A small autoregressive pixel model, trained from scratch: norm layernorm.
Rows from block 3 of a small autoregressive pixel model, named by matrix and row number. Rows with one number belong to one neuron. Each number is 128 + 24 x the weight over its row's rms, rounded and kept within 0 to 255. All counts start at 0. Numbers have three digits each.
After each neuron's rows are labels from the 100 images, of 14976, where the neuron reaches its highest value: "strongest on" is what is common among them. Only what is clearly more common there than usual is listed. The data: rendered made-up planets.
# fc1: MLP up (model.blocks.3.mlp.fc1.weight, 768x192), inputs 96-191
# fc2: MLP down (model.blocks.3.mlp.fc2.weight, 192x768, transposed), outputs 96-191

fc1.172:156087158149131150122131100119119092136113125143204130113123131151151136185091132109114119160124120142121135171134083137114127134119130114088177136136158105121109134155140119098157152101132086126124124083150142123135158112112126148151184139159117135116106152112137125119098082119113123140
fc2.172:122160121091098091121128142131119161101072124131134155137164132128135152131121144140103146124122123128174152092144168113165120130153120104144134128120127143144138175122121140161128152143087119126135131111168123125124095101126100136175102111133117110118147114091114113143145160092138139140
strongest on: half lit

fc1.321:131129097133081135094085192106119113114143145126109133125120109100119126152152105110163142130131131123111127122159128107151156067157156115138131095151122098125093098104144150148102120150122157117150092129161142162107106116201140156083120143143133166094146128092115140128111153101094135119
fc2.321:126134146123127080114165119134086127142127148135130134121143178148113119121130122123175065114096141135142100135184153151144178117142081136164142103138147167149136128153134103095097136126129088161121144133138095133121127135091107131127146104145131116140103133140128143137097078158137095143
strongest on: ocean world

fc1.526:107104118128137130114163142108115108109109137158128148117062145095136117090148130123124149149090128122120127156139129121125150123116135108121090121147085098162107127161132147069133128146083124173102185100089124136133096120101080118163164109102119129081157099068090126159109153088110126181
fc2.526:110176098146147139110123122149131136100129156136092144154060115131141129133118119096108135130141082110135172126123139100118150120055128146132156177126151121114092100116119121110130152106109099112094212175126156150117092160120102115131115151147113113061127095125110137123106160160136140132
strongest on: banded gas giant; full

fc1.6:121116116119093114105118108172104133107152110157111082125139155119111141144113110118089125128105151115067137114120121109111124120123139118116117149132141127139115051101117156068162123173101131095122153113130123134138103127124139120128120111125140215126112123126108135095146111125129156119
fc2.6:138175165110138096153123138104132189126066109145108137127117082162165121093167098103112148141110121135143120141071137105142150109100083145100131132127162130109111169119155131184132123103119099160124131135083123116117129141123112150127125137114154091161172140134153110139123111135127088125
strongest on: gibbous; cracked ice world

fc1.496:147097118138133131098131156109137162140140163145090085124117109139137141138156073116125133166102160121117132142102136107109143149116165149161120114162135115112088119138126122100132129138126149129166153143125099150139124143125147179103129117152119122124142110072151128162159105098131153128
fc2.496:123114150120172134131122135105177137126110117129144123137120155153104129125108094134144112155153131134155171130181130111128105136140090100111138123124180105096125135154075085129145109122103148148096133113098110127115082115119098124116107129139159124122156136116124141110158115134118162095
strongest on: crescent; lava world

fc1.603:103113133118140134120116128143128072132117147138118119100129178118162129118132127149142123131095126093165126181115094136133107153130120137106110088158126090105123101129145103099099126109141142114133132094136084152081110110121116139102146125112147083117165151117113135142129132107108133149
fc2.603:165102105105172096100111166123120164115133120120134127169125136143141094132123130110146126106115188163136137112156151141166135165116096112117139170112149149113131098156121151113149157095092141096112117133119141171077137084153137127129099104127157141070143125145100158142130141126118139121
strongest on: banded gas giant; full

fc1.479:124132138153101127154136099079137162130162138156137098153111126127102138156132119111130116157123114180107106152134130104103128167128166122138128130134141130138132140131104103133098121104136118179173082157136130135159110142131117151121096154126143136078139112071105112123133106095111139133
fc2.479:136118129111099113102098109143144115106118104102124152143111084131104139145136130130131148137131164164138117077088148107095115120120130144087108134120136169144158157078136130140105125130096116090117115092175134092169141124138122112100137136122167098136090105080172092099123146183137133146
strongest on: rings

fc1.398:121090108160160144123134104133160155121147122111158130125110130162133147145157147135108123144177154169152117128114116145147108128138129127097111113151095118118128159130157053093174144126114126140159132094089110094166152125114104121162170096138105100134129097122090109119104118093120154084
fc2.398:131128145117142079120133151139153125152128092199112136154175106114141135139118143110110098120135120109142097142112103127136158160092155157124120153113147177158135143065090179112122110130156106132137135160079140151085113152152155113142119134135177082085096132135133130075105127118123084134
strongest on: full

fc1.145:105166136135114118133154075113127114139134146116133110104057147182146142154145141119116149113131138111111106153135105146080100105108145107114124103147106128105108133153116085112121154103102127111124104099165111144155177089154150119142159125138091079140141158111124133150150113124119152163
fc2.145:124094152117098158133106130109123112107137076146138116150132063158142130138126131125143170118150126124130129136130121126125120136104177122188096128126126135097096161138073150121182146106078135121109161144148109120148139123140157156132128104142116163112143128119085078124130134102138094168
strongest on: banded gas giant; full

fc1.443:134158129126116123114103124081133153135100115145112093127090109126130145124126109105078132134149164118134109174132104127136084116121123153124150129149126162109127147105191087076161132138128160119162162090131109128099102118119131128143124155158128130144198155100071083152127136071117158110
fc2.443:120158120099179106138130144127111121131146085124095125141119158125137118116076117121131097161141108169161113109110128147144126102136084145156120131145155163129200126134092153104129114108132166152109131161142133121099120136149140088135127133112164120078113147155137148083128178120125131144
strongest on: rings

fc1.15:131093150114111151104107127096149111134124152139120099117141145104124133155160087147138153137106108160134078148124115098120133129147100130143111165148123096098153130158145096118069144144125136148141134123139113101132144143165125139118074105140125110121130110114115146085096115090112138154
fc2.15:106077124113117135145155129105130100137081151134125138132088091119132156093163113094077113120138158137136149108140132141138111123094117099095100098135135172140123109164110101132156132108177099136134131118087146197117157142127136133132142166131137105110092138131170117155158143108145152141
strongest on: moons: zero; full

fc1.396:155109092170113154096104131142122162141108163106104071103122118146100120145129075107096135146132139140149131128130142145117079128178157148125123179127112122144114072143134081071139162122096147152141124120177129152117132125117128115123141106125140178100163124126126185126171125105134161125
fc2.396:154145149134129102151150118092120125088132145118127122183140170115140137110125125074141128136173101135168147155129113122135152110138106138152118127144126142082090130117123104150081099126079090117133108124109122141125101083140119096114106133116146126135125123119122112126126108139126140099
strongest on: moons: three; banded gas giant

fc1.140:134115116128092145158128134104133131129130112157125084086109084137144143105163133091109159116127159078121150111134150135143128081123174153116140095129094118146095112145158096111141162162111108104106140122131102119137146120109139125113093096154100103124138103122100139128132094088124188089
fc2.140:131155130110176121129120103110130106139137167154156183140143149136123098156135134101127132138170089093154127160109132097121145142134095141169104135131103136138154119114125102174049112145114116141151109091073149121107161152126072161097162159116139125152125140129127096116130119136126090122
strongest on: rings; gibbous; cratered rock

fc1.102:112133127151120126118126132094102068132082138149129114131118106114103156108147161131130112141156126106140100153126097081143127127125105156131150144168151123149106157118142092086122150113119097094108138079108150129091158128139142123158129101115097075133093123128076114127156160104137084156
fc2.102:107126128132138143108131149124100153100166127103141126124140129091135120115131097131158130134067073123118102146135144141094126135097115115100134115127104141153186152071113144108098139109182161108166116115113133146130120146121116128153110110142096181131122128138137147143126120113129168138
strongest on: rings; polar caps

fc1.367:135087146168119137143130131102116102114140135140144147126107176123148161148188124134140164144123121126126092109113135128124100123128124161098145089143140159150098151129144115141152124121124118098134128108112118143126146129141126196070112123117107128149131103079131159159131126098104201141
fc2.367:187141147111152116121144122126152181137100131127111153097118124202192149113156128124119142111118115131117131122125104115112164112137141060104148086125112106113122154134113134147161131151130130113112137078126141097130154135168127103109127123130153115124130138144131107099125066146135065119
strongest on: gibbous

fc1.447:112144136142117164077166150134129131095098159134119130137118172117126127169117091143109125146104123140110133126133115088169131118159132124127178146145124120112130101152175157122082105139077088126119139117132132130150126133161121128131101112160121113094197153098108139114103118134124131095
fc2.447:123153109137131088138132153131092147092091175174111136153123149141138127123144140115126096129155112130121147084096114137198119091115105101120127183116118134215097119154107146127122174121120096142107138125121084115141129111122143131123125085149138147171107146154111112153077155118138165138
strongest on: ocean world; full

fc1.129:134103121123100158119115104092132112137119116156107122102144128119105136156132116132115121143088123106077118159154134082134156115153134151103077113123122107113121102143163111132135105158136081147123132140159136132147136171158146174132108133124153111139138113107095174085124075172132128128
fc2.129:148174090121121111122134121106154098134124126150154088174133101104092104118095090089107149162129164144115193114114144126084134096126141140119101146132155144108108175129107156116137138165165111108158103117101130161166111078124106099128102177157158169138136128125167127128134118128129151127
strongest on: crescent

fc1.204:140166120127119139168110126146144142103106113117175118139122159110105146158160141098116132135149146129123141122178109099142119088119110094129128132133117092160108141134122084157086141193132125108143109096092129098108131147131095148164125128113153138173126155136131150136132154090130130104
fc2.204:090124115143117119135100117114134130153114151141121118117135099105153108141116104134110119109099106149188107120109128141070147152139108122136135115111160120117174142131084126103081161154071127113113116154122129109129181151140137182150133136095146129087136119149129136117160103194143174094
strongest on: half lit; cracked ice world

fc1.734:163118128162126118124147125107120106117089147132142123145138169101141152116140151122118147168132143128156131132116101114149099108123098152111172090151143129124130145103144147072143167143123112088158156085093125109115135120119121136143148151119091106148117141109113124167116163107130157166
fc2.734:122126148118134096142097118129111132112150097116131135111182108078139102141121120124129108118138065150090124090147113094138119110114142135133100126146058147068157151143086142135152079147128149108100121167134139095094133155113143148111130140096120153128108121140149130152152128124134116129
strongest on: polar caps; lava world

fc1.289:162108123113145099142131103118128117107148099117099154134095124157147173138174142135165097156136146109157091132139122128161119117145087092114147068132146122137120161137163115131095123164100122128127088115127128112117116189167115156133106069116108076127124153106129130137115107121123135147
fc2.289:123105170146143148134106168145137132126118103107106124112128147109138078144118126118141131140134141128109140121163109122130173138098167184132123154118130079133147187157103098108097125107142137130153123139106144079159132156134026125120105096129117112106123140134147134083151112132117101057
strongest on: crescent

fc1.662:141105148104103126124088117101111097123142141134155114141087123081115120125147147121167111103146131126094087124176150075141124089137103089130136143136133127127070139156141141137167158164153159114129108123137115115137104179113100144093112104145097121125131170133113157099129137119103136167
fc2.662:110117098131073111183138108124084169135107149156134120116112160144115129111133123107084139086102119169135148157113152152102123136119129136098168111130132163085103151106172138104133132077135125165104117131136143146117118117111124156138113133107081153118140132131184121155183142122147138155
strongest on: rings; crescent

fc1.641:129148125111104118152142151150117100111170122159118112071112122136111120129144081120112125109135157107116113133099086092130117124121126128112102116103124142151137162110105125134113140136175143160177108161121109156131172156147121137134083138117101161135103125122113146093162163125142179125
fc2.641:095075089123203102112128120143113091174112091136122120089098096118137162167155147118165148112154121131136139137106120093113129149090117117102152123118079116154112119165137147133119160139184129131150136111115128107161130111150131119120141122128162101168107142133111166109154142128114145145
strongest on: ocean world; polar caps

fc1.628:126132154128088116164199096107104135069091127127159142117110154122121166144144112112140090161098167097141077171163158103123125141140157130111151158123132143163152081097097140141107140113106148102130115125095129111130095130123107109128137096161115073128132128131124112135119119144133140135
fc2.628:136182163115125125168093115102144196131141172145090137165139139105128130093138138145122132092215082125126123111147140124199153099122122121141114138134111116111111128102135162142152131115157084108131126122130133136096133128146149148100127165169109105171126118130160121088101134111126122155
strongest on: glowing rim; lava world; full

fc1.43:099139134099117131121155129149145179119155101138115122098149147134134126161124136073147151166107128096084139114135122073111119141131114126115146143114160124154104149141120165137097120170124109127144090148155136094116122123163124134119131097124100137123160094112145143094143109146117122140
fc2.43:155112121140133134088096123171136094147092187102095129138122126124161117114096096119091096168125160105132147168089116136118143165116131140120124127152159158156150134121136119107131144130120142189115139115102114155115128122122084161136131147115150084098174158147078137112123121087115162115
strongest on: rings

fc1.739:137109138165101141139108125128088126140138147149132072126125118121102140150106086108153145140140120161152140147128150102139086133148194170150114119123114125123097095150133108094110136105103097116144119139107093149130143101135136150089101116119116150118158124105108165141158106085112195134
fc2.739:153160122174142100139126130129088140130091170140128144105169100155139147147128107124139102138202102155124126125197097128121173139102142119128170108127163129092130113103133138064088116117100138124094132151162126141163130112181142153091109102113142176119112135111095136102115132135135176126
strongest on: banded gas giant; moons: three

fc1.416:130126095158074113141141077102079095088127119133127111099116115118105100116166140124147126149128199138118125120117154098195131081143120141158162129135123135138129122123133100127111108191125118090141127142111104149136068150095145128125091156130134149129123111111146087129116087102143175132
fc2.416:122150086122083156138089122122138143118105113154151123142125131123087131089128118131095113126126116154129179094143137149166078181142152145105127190128086122145152117130088116184121146100140115152151092128124123170107090139120139124136135118102123111085085109169118146124152145130116120129
strongest on: half lit

fc1.557:113155126124135113095095135115110091114145126127094117107107138132144160076145082132150105136108148109143132142141088092164157098124144136098139102157126127128078129157142134111147130166110160096116132116159126162159125125210147103112114124148131125154108107093108155079097125097108186139
fc2.557:101107184112119134108152116138134125119146138142099155144157135105091105109164153087167102118157079119152121151136147137116157134111079148162086077135094144144110128125129133129087154119124103115115171110111122108098159135094152172093141107131118160126125127144151134113110081145144173086
strongest on: gibbous; ocean world

fc1.4:149162121125123157070116149121125119085103136130142126134177160110097155122168156104079076137135132129120113102154133139164129148151080144117150128123137134149107127098128125132112126127074111135137119087105120106119131114138146123121097139165125098164084118102117104137137116119132166130
fc2.4:160138125121126133132109120114139139099131117128136123146105118098158114100109111117132165125092102135140143118127123133109112106121193129137111117111121116109124111105133109176166154146158112115132132127124180165122151136154155099118100131131141150153129109095132133140110126108130159134
strongest on: glowing rim; lava world; full; polar caps

fc1.519:179132123148132191160128106089108156113112130132151123116124145150137125111120147138098138164138139125117146124169126105125134125147091092132153102130129103171083139161108074136140130131077129108115136080117157119117117100126143130153121112118112151129088139093128140133078113111136117101
fc2.519:111104128110098117151123135155120157120135085121143132149121089134106141126114096141083108147089114143104130098114100128149140111131142159105118143128105090136102106177174130130148109119161141146139112113115128173184092159096108137087086165131136127130156125147154162120134114203133127136
strongest on: glowing rim

fc1.356:105140168190115121155150096108089175138133121148108132151096165150106149115152125123130134126114149140135083153125145114146123142125107112106157137179148118136143142151139110091073182141144098102159112145134135131109106154086099151136137129160135164133141081102167116107117129144067149148
fc2.356:119153096121171114143146106115081150094127123115169117129103115164116085113132165108131101122129119140108127114123095104128108079096136074123140142116142099139151119110139117137181116175126154137109116106177120125120136131145117114119100146112105161157141146125128085128136150107149103125
strongest on: cracked ice world

fc1.21:133105121149130120196139102141124180073157101151158124135097143132123110122160102132111133126106137092083121179125142118122153131128163125100106147113148090150097154105100133150141120118166119154154103129116112067134119143119088146148132127177100086118153109117127158116114159123120155093
fc2.21:137156128169154111124082114137133124202113130124088138137134075118114100143098128118121127133133122193185122136125134130125134113131146131140143121117096163130138142094160135129099119114072149148104130143125146125151103146144130141106141125079114138091161139109071081104131116125143113144
strongest on: ocean world; glowing rim

fc1.320:096083111166135132090132128066121096134151121164080136110114120121109135085127116131136142133089158144150103129105143086142083168165120152103161170103169131121090139144127134096117132081122127127160104125141138156153115153120141133128112146166098125105155092106138132150130121159144095149
fc2.320:134158116130112152129118109106110160116130127127164146144117126113127126124110162103115105121113149146120123156094119097120138129111146118118102105117132147146123102122081159107107132163111143118141101121116160094135114159134134135154080149129107121149118144148119126167161135122118157125
strongest on: lava world; half lit

fc1.495:166138128144102161144105110130110087100108132157130140121156149136134127099133097140108088140140113160122108176102087120122145136152109140153179131152136154126150136129133132113076111115060087161140092099131121151112134127192128142131106138155158127132096125106120150097125151097127178146
fc2.495:150124119147103150094179097142123164122144146102137115163114168130139130109122151108154109151110116140157140129135122141163123145142133157091111152124115113119102138132111143133191107106177126110108116118142148147166082123159135153153116104134149147140129140076157132138108095063138140106
strongest on: glowing rim; lava world; ocean world

fc1.455:108120076112094102102164103156125112103147114158140111108129153100111152118154143125179071151124176118072150134126083102100089129124101096126116126115139108133147140108108141069119130152067122119104111094124170132133143129111058143174180100118157091141118151134151125085128118127144112158
fc2.455:130135140148115172130119078100116125128161173079139147128158168127172134123102126130123130152102143140122083112135112143111116123135130089145108115117158155082147142167137128082081073139121127162115114134155123099124161141162109138147124143114172133135133125164107141120111138154134095122
strongest on: half lit; glowing rim

fc1.731:132169106129151138136166081177115123124097140115159130077096148160127160104135099137163087135104142161137088167133107116106140153118123134093131159171152094138124138131116127079119156137123113170106136086163102142201161113118104126142131088127125126129132150107160118101124152095121136136
fc2.731:139141146135130078158117109086105184179130133137161138100144166105100102121162089123132103122095137136125123135156145119077186132107161149123127131139142154113145109147124149123112131139110144112116144154167156129146135092127132112125126184129112123080132108084099140149123130116122153084
strongest on: polar caps; full; lava world

fc1.149:137112125119138135159126155161118129139171148153100114112116138151139156148130127134123152115123133103067148107122081140194123106130124129121113122128135117176139166146108090103116138099137093130111127116131058144100131140167077135098104115118159145105128137139162145128162128113133109133
fc2.149:170135127150100131136146102107135140114144091115136137146129105125112133127108133106108084141116143148165102124118181107090110141120142108155109124121125114098130095096135138141120133181130161094136143135152176093160111092076154133162172105151102130152119109115091098116110142138125158097
strongest on: ocean world

fc1.711:099125138148126129136163088087108174124098138150164075092098133120123129144122108099132155128109124134084118123144125141140155103120110135118174095139150116130085120154170147125150113107159136113139142107149132131136106114115129175134146136184092131119137137137155119116154136097140142133
fc2.711:151147144110139093119132131133132110134115118144160155154129130151173146144131132149117135115119203127148096170124146134150151155101089155099106149122151120139154099147158125126118111119131147124124144146137160120087144075156154114116130117151152125070088121088145146133085125149134122112
strongest on: half lit; cratered rock

fc1.309:129146112133138167144117063134095136115089129134145118140118155159060144124105132132156107104129139138104120154165107104136097148150117109153160094135139106142109158128137096130149135138157146132135135115118158141129169177129130141120134076153076102096187124147119108136185133094145172195
fc2.309:112141135129124112090115141150172144144163166100112144105194107119118096168135115143157131162166132161160128123154158137137141117103166126111098137136124116176177147106128098118155139119128146145115150172112101124115146152078116103166119069109102124142132095083156116166112063118140126094
strongest on: lava world

fc1.581:109116110153127143100130104139096118134134115105144106111121145142133139148138126154157143152175139080146129114195121125124147141116126128140106134223106139162130102137146095103143144156144151096118151089132122108158116124119067133099151111128139140095088128119138093143084146131127153124
fc2.581:114111146133122107114120130140185116107129144129114140111135142101144120143163153122111132113132104150165133111110170106124132127098125138143152134123116191144149157162123161112188138137117123122130127095100107156122112137139169098123148140122157100141168111117097122128086118124109127119
strongest on: moons: three

fc1.297:121077138106138114087136172099099092145175119146107088119114124106145161093131067150161126136149157116126119132122130118136155104133103146080133148150119142135093118142193134095147077137122148097095160125130123173115140123131122099121176129164115138121153124070124126131094119125103171171
fc2.297:072155148134074153110097068124116148137143112128160116136146173112114129113124107117152091155176141123122119083189136119146127135151141135142109133109129095115167168108164113122117115134084140101143145172117133127145140123122123102111099136109142103118138129120153116082136112099142127151
strongest on: cracked ice world

fc1.351:102122105108108118109092130126125141102143140135113138130140157152122129118165126133118135106078137121140083120159110107134081151142177126138147144150125136110101127154131118103095141077113166136169125113137130143118103093154141113119122099140176095123130123159103094121134150074123134105
fc2.351:138133147115133080131140071131174156161122144139105108165116083078117120136141122121120111099141118137139167091122132141165158118116066136103120158111144091116108118115104132176125106167162148125110097136128139104145139166121125182149146126124155133124114153115146166119121108196111149129
strongest on: full; banded gas giant

fc1.684:153174097144112157182074119091131143146115115135166113104125119143108146134130118137161116137175112122098128096163150130149139123132105124126140163147120113140061112128087106128110153142157123094135120108157138144138154136166140135100077104128118155108117118147121143079172134112145151144
fc2.684:150094079128140089104155082148114172127129153133090142154119127147169097128110147127124103097116097131157155122133141134129124147135127154155091096130170077155169186164160143095141134110122134147150148141145159114135095097116149139132143097097151112062134122127133112153108135158125148105
strongest on: lava world

fc1.160:120110117126102133084142139131135138087173122151142132115116113145106202170142134081107131127121135168123148125161121129136107101141143118123172130131148114166121119125150137106120155168088144078092136107143141144123141185113097151150118131122149100150151149116130128117106124111116113142
fc2.160:111114118123157112177141131091142146118107154141145146139106139141144083135128136143102088111117124157134144173104115151105151093137111102195153116139138157143168105175107118109139081130142096133146131123118130113128100136161133112147139113115168117101143119162078147121151145124137170087
strongest on: gibbous

fc1.84:076154105119101132093137088133118158137117147118190114112116183123130151111141128142157087180146136153147080162160099111130093108127082124160095126110132121128150121134131128102055104136075162135140095111122146162127109108177080128161127149132124122136115166094122111147122154145158104142
fc2.84:123120156157130116133128149131106132132121178103115149122119123131127102104144169139128153106107140150144163136102136142136118153148140138093176107164170200118080161142142125173130110143149102141120154116171099110054167136168123115121105129170127156119134146101159063124152143132110142140
strongest on: glowing rim; cracked ice world

fc1.66:133147120149094080113109169095123103144190128158114116125126087102107141101159120086124138146150114112110119118150119078133110134134171147128102135182155104102092136190140132116117145175145152136149161143154124116111120158145129134105148137181148164130132093104107096117151101116082165102
fc2.66:105152119108096136096134092141121124138108138095141120140120117146117125126135180157122114159180177147119098089133136145129109130109056111124124128148162149102116151135146101134140128097129191147098128104113113136114140101115137190126146149095151148112114147136111139109121116140125074157
strongest on: half lit; cracked ice world; cloud-covered world

fc1.79:181108121166106145118128103118101175102122106109185123129098165105108099116134132113089131116103159165099150143116124127156086093139134043138140100143126125133107161141154127143155175147111133120146144115119135098091112103101116133120108160162111152142139152138139136134128129082116137137
fc2.79:147144133093169118112118150136177116098119116149121144159102177127138170171179143132166137146157106153138095136114111084137155169120145128106113131138104129099139156091102135141132103073171127133151116143137160105159125099126094145131186096143115111104114118165096118133100088121133114151
strongest on: glowing rim; crescent; lava world

fc1.723:069162131116133135124148056131110117113128169154154129122072139100137155129128150125130088122190142105148144145159105121141134104128123119122114125149129132132155119125120138089098114140108133143114121064145106199113139128156138114130128131134111128107182147117146144130145165122129166124
fc2.723:150137122121112148138145121132136138115151073120112131106109105104104118147146171126137123093149152178147127055139159119099123131113147146162126137122119143124153132168057109183111157109147134118112131163132147124142113175118097104155151138106096138141109099104138143129127093139130111158
strongest on: rings

fc1.70:136148107119101130132101133060111078125089153144152131122119154133125094121139114141129112152118131105097111141119117065167160104138129094160170132143122149133111080132130142120083137133088129102151096125132129150114169126160129174151101122133116110099116174112122131151114142171140146153
fc2.70:131153131137142092138147153133087134106119165169102174130125133157155171123104131122124125126146154138113173124088095126153158132115115112138141164110103156202109134108077113139078105099141092136178148110097090090128143115155141102127104130123119130139140139154104125147119111110124193081
strongest on: ocean world

fc1.281:137109127147138141097138133123104150126131153114082108123109123154116155105120075146168092114159168182162101147101143112137143136136111106140185149147159135139091119171126110064088093105112132079150159139084108155140164126148128133109153117157115105121147135109100113113085152110132131157
fc2.281:146174167110147154120101180130119104150164168158117140159126123155138167077124136127136151151104120114130114135107109146091130096152091140120117121118113119119131171092090108132111132134148099134136149085101139150100180118140109154156096125150112179129121127119171148142160121109123117079
strongest on: lava world

fc1.137:159137131109126150120137098085100063134119135118151145112122161135125151116151138166163089116121143139130158153143087112130118109127100108153138092151140102157137087167152100130125150114169137126139105136091139109096165165100110108130158114126139079124125160121132168137122136095129114143
fc2.137:149134125121112123128113132151106177121093123165151102138142118125141159122103134115126130151141114142143122148131117159098154139108170134100150125135170176164124092107141128092149122102127105158129156062136146145134181110116090079182114117138127112118166151125126134120121089131136127149
strongest on: gibbous

fc1.564:116118121157089111119133137155111141099169133117123084106120105113084146145119102109119119157122134122071154138129113144112110100111155115107143142107147096143125087113130107111131084183134138094125080165144132168145117179117125111113113149106128148140177119107149156129151123056127189098
fc2.564:142174129120146108130165165125112118131134130138079151132144135086161082164153140137153113104197117102096109113082145072152167118084105130171103167142122117126140131129128140113091103132100113100131141136094084116131158083114129152106121129123136137102094116152137157131160134165114126139
strongest on: half lit; ocean world

fc1.484:140105108133139151137144113140121114119114135120139135105108090078143141114121105143115105138131147123133127140151126128151141124139087144080141124171151114181142111132174100072117154141143144122092158099128113139122093129149090132147168118119115091118162145106122169115151132111104133174
fc2.484:092124142165134142109079157115116124092115074147132144145142173110129089135127142129104109129117124038152116102117176166166103123124148151181122148113134152173136097097135116135119134120155107112152152108130162177104146111093152091102089157167108131148150139109116108137116131104132156089
strongest on: crescent; moons: two

fc1.615:093160112148119135115141104124107110121123146136124144128133134091110142121153143137149092180198120125098127136135160124104149120107145095138175167133114125173118144133126085153115115140079116083122126148126139132123126126097124115118135132165130141113128121071149099096104089075135085141
fc2.615:146132150117080129123128107116109143091129110169156149116136107121158166158112125108115160132100129128142174131086102101116115128072105164079124155125151147194110150112118128159160151100139132148092149148126119127110170128149132129126090079108094146122122146138076151175142159109135134078
strongest on: moons: zero

fc1.596:144151064141136134149115112097094124117129115161112079170098082115121113088176171134142104140108162134106106139154095113188144117126112122102089106131118141150117147101118116121127131092132105099118097091126129122153155166139088124112100140126117115128114152112087177161136130157142162178
fc2.596:122211103095136131117116121142131124136180137113137141161178169119149071119093128142147170140122101122124148067101124134107164089119128117133139149141124137122140109111154132119099085129165115143126117113125108107083130105135113159092123168124129146137137128147104140180146150092132121168
strongest on: lava world; desert world

fc1.252:123165127143105118166182102135121094109127150168152117132082126134115116129146144144115152104110138128146113128120118078162134092126102110147137142116160078156146164141139138124148112128140118122136115136134128117145167169108117168114093101150127127111117101102120115157128140120118164094
fc2.252:151131114117152160122105142171113103152102138175102146110132163147130125127120132138107106108151139113149149115125111070164133121085095144087134166117126154141114116111102113147093112148128119105144122102114150125105115086175119131099184119111111125123128157154138147129120176134118110148
strongest on: gibbous

fc1.316:139101131175104137162125096158143160117105128197116145091126122134109129135156130098168112125147143161128130138133133102127118146127138131120139122220168127160121133161124103113095128174113154073180166100109127127136122150101081167140136101127109137122111121109152130124141115123079147107
fc2.316:156101123159148142147158093111116122119121167110120108120139122140143089114110177141139171101109106103080115143112107149110137116133102067154134142137130120111151093149148129102176107097170130108108124129177151085115183149133118151122105155091114150144127150112194103132117106143138117159
strongest on: cracked ice world

fc1.127:135165098116130114124106162158111165128134138181150101106106148113114169155182095100132105139153120113127135121137147135134107121146157122111161096147112156123062115134159124120122136121155140116139112141106130146152196174128114185096129074159112119149105133107125146115133131113127173141
fc2.127:126111165135140173102121105146165130133117099108121133107148129185155127155131127117171084145153121099146136092143134085144126142117140143091128110147125134111132088137158111105114142133139130125085112074124114075142120154114178113121141167145093093144163100167141137130120114061121126128
strongest on: gibbous

fc1.128:153105122139091135148143076121107192107133135123153099110084171191113145173132081091110133136105108128108104189122116112098103121134193126081150115138119116137142092151129123108124164135114120144144124105140130140151173130130147170150122124136068137103124145136127141125165118080131123150
fc2.128:147128122140126158140110136146129162137168125125127104115114161153140113135121128157126137129154068137131138136097144132136083111155128181228111118128082141105147138103116096120133119129120142109120148153114128110127153127188195099124124080101121152129130117110102133096174140101111140139
strongest on: banded gas giant; full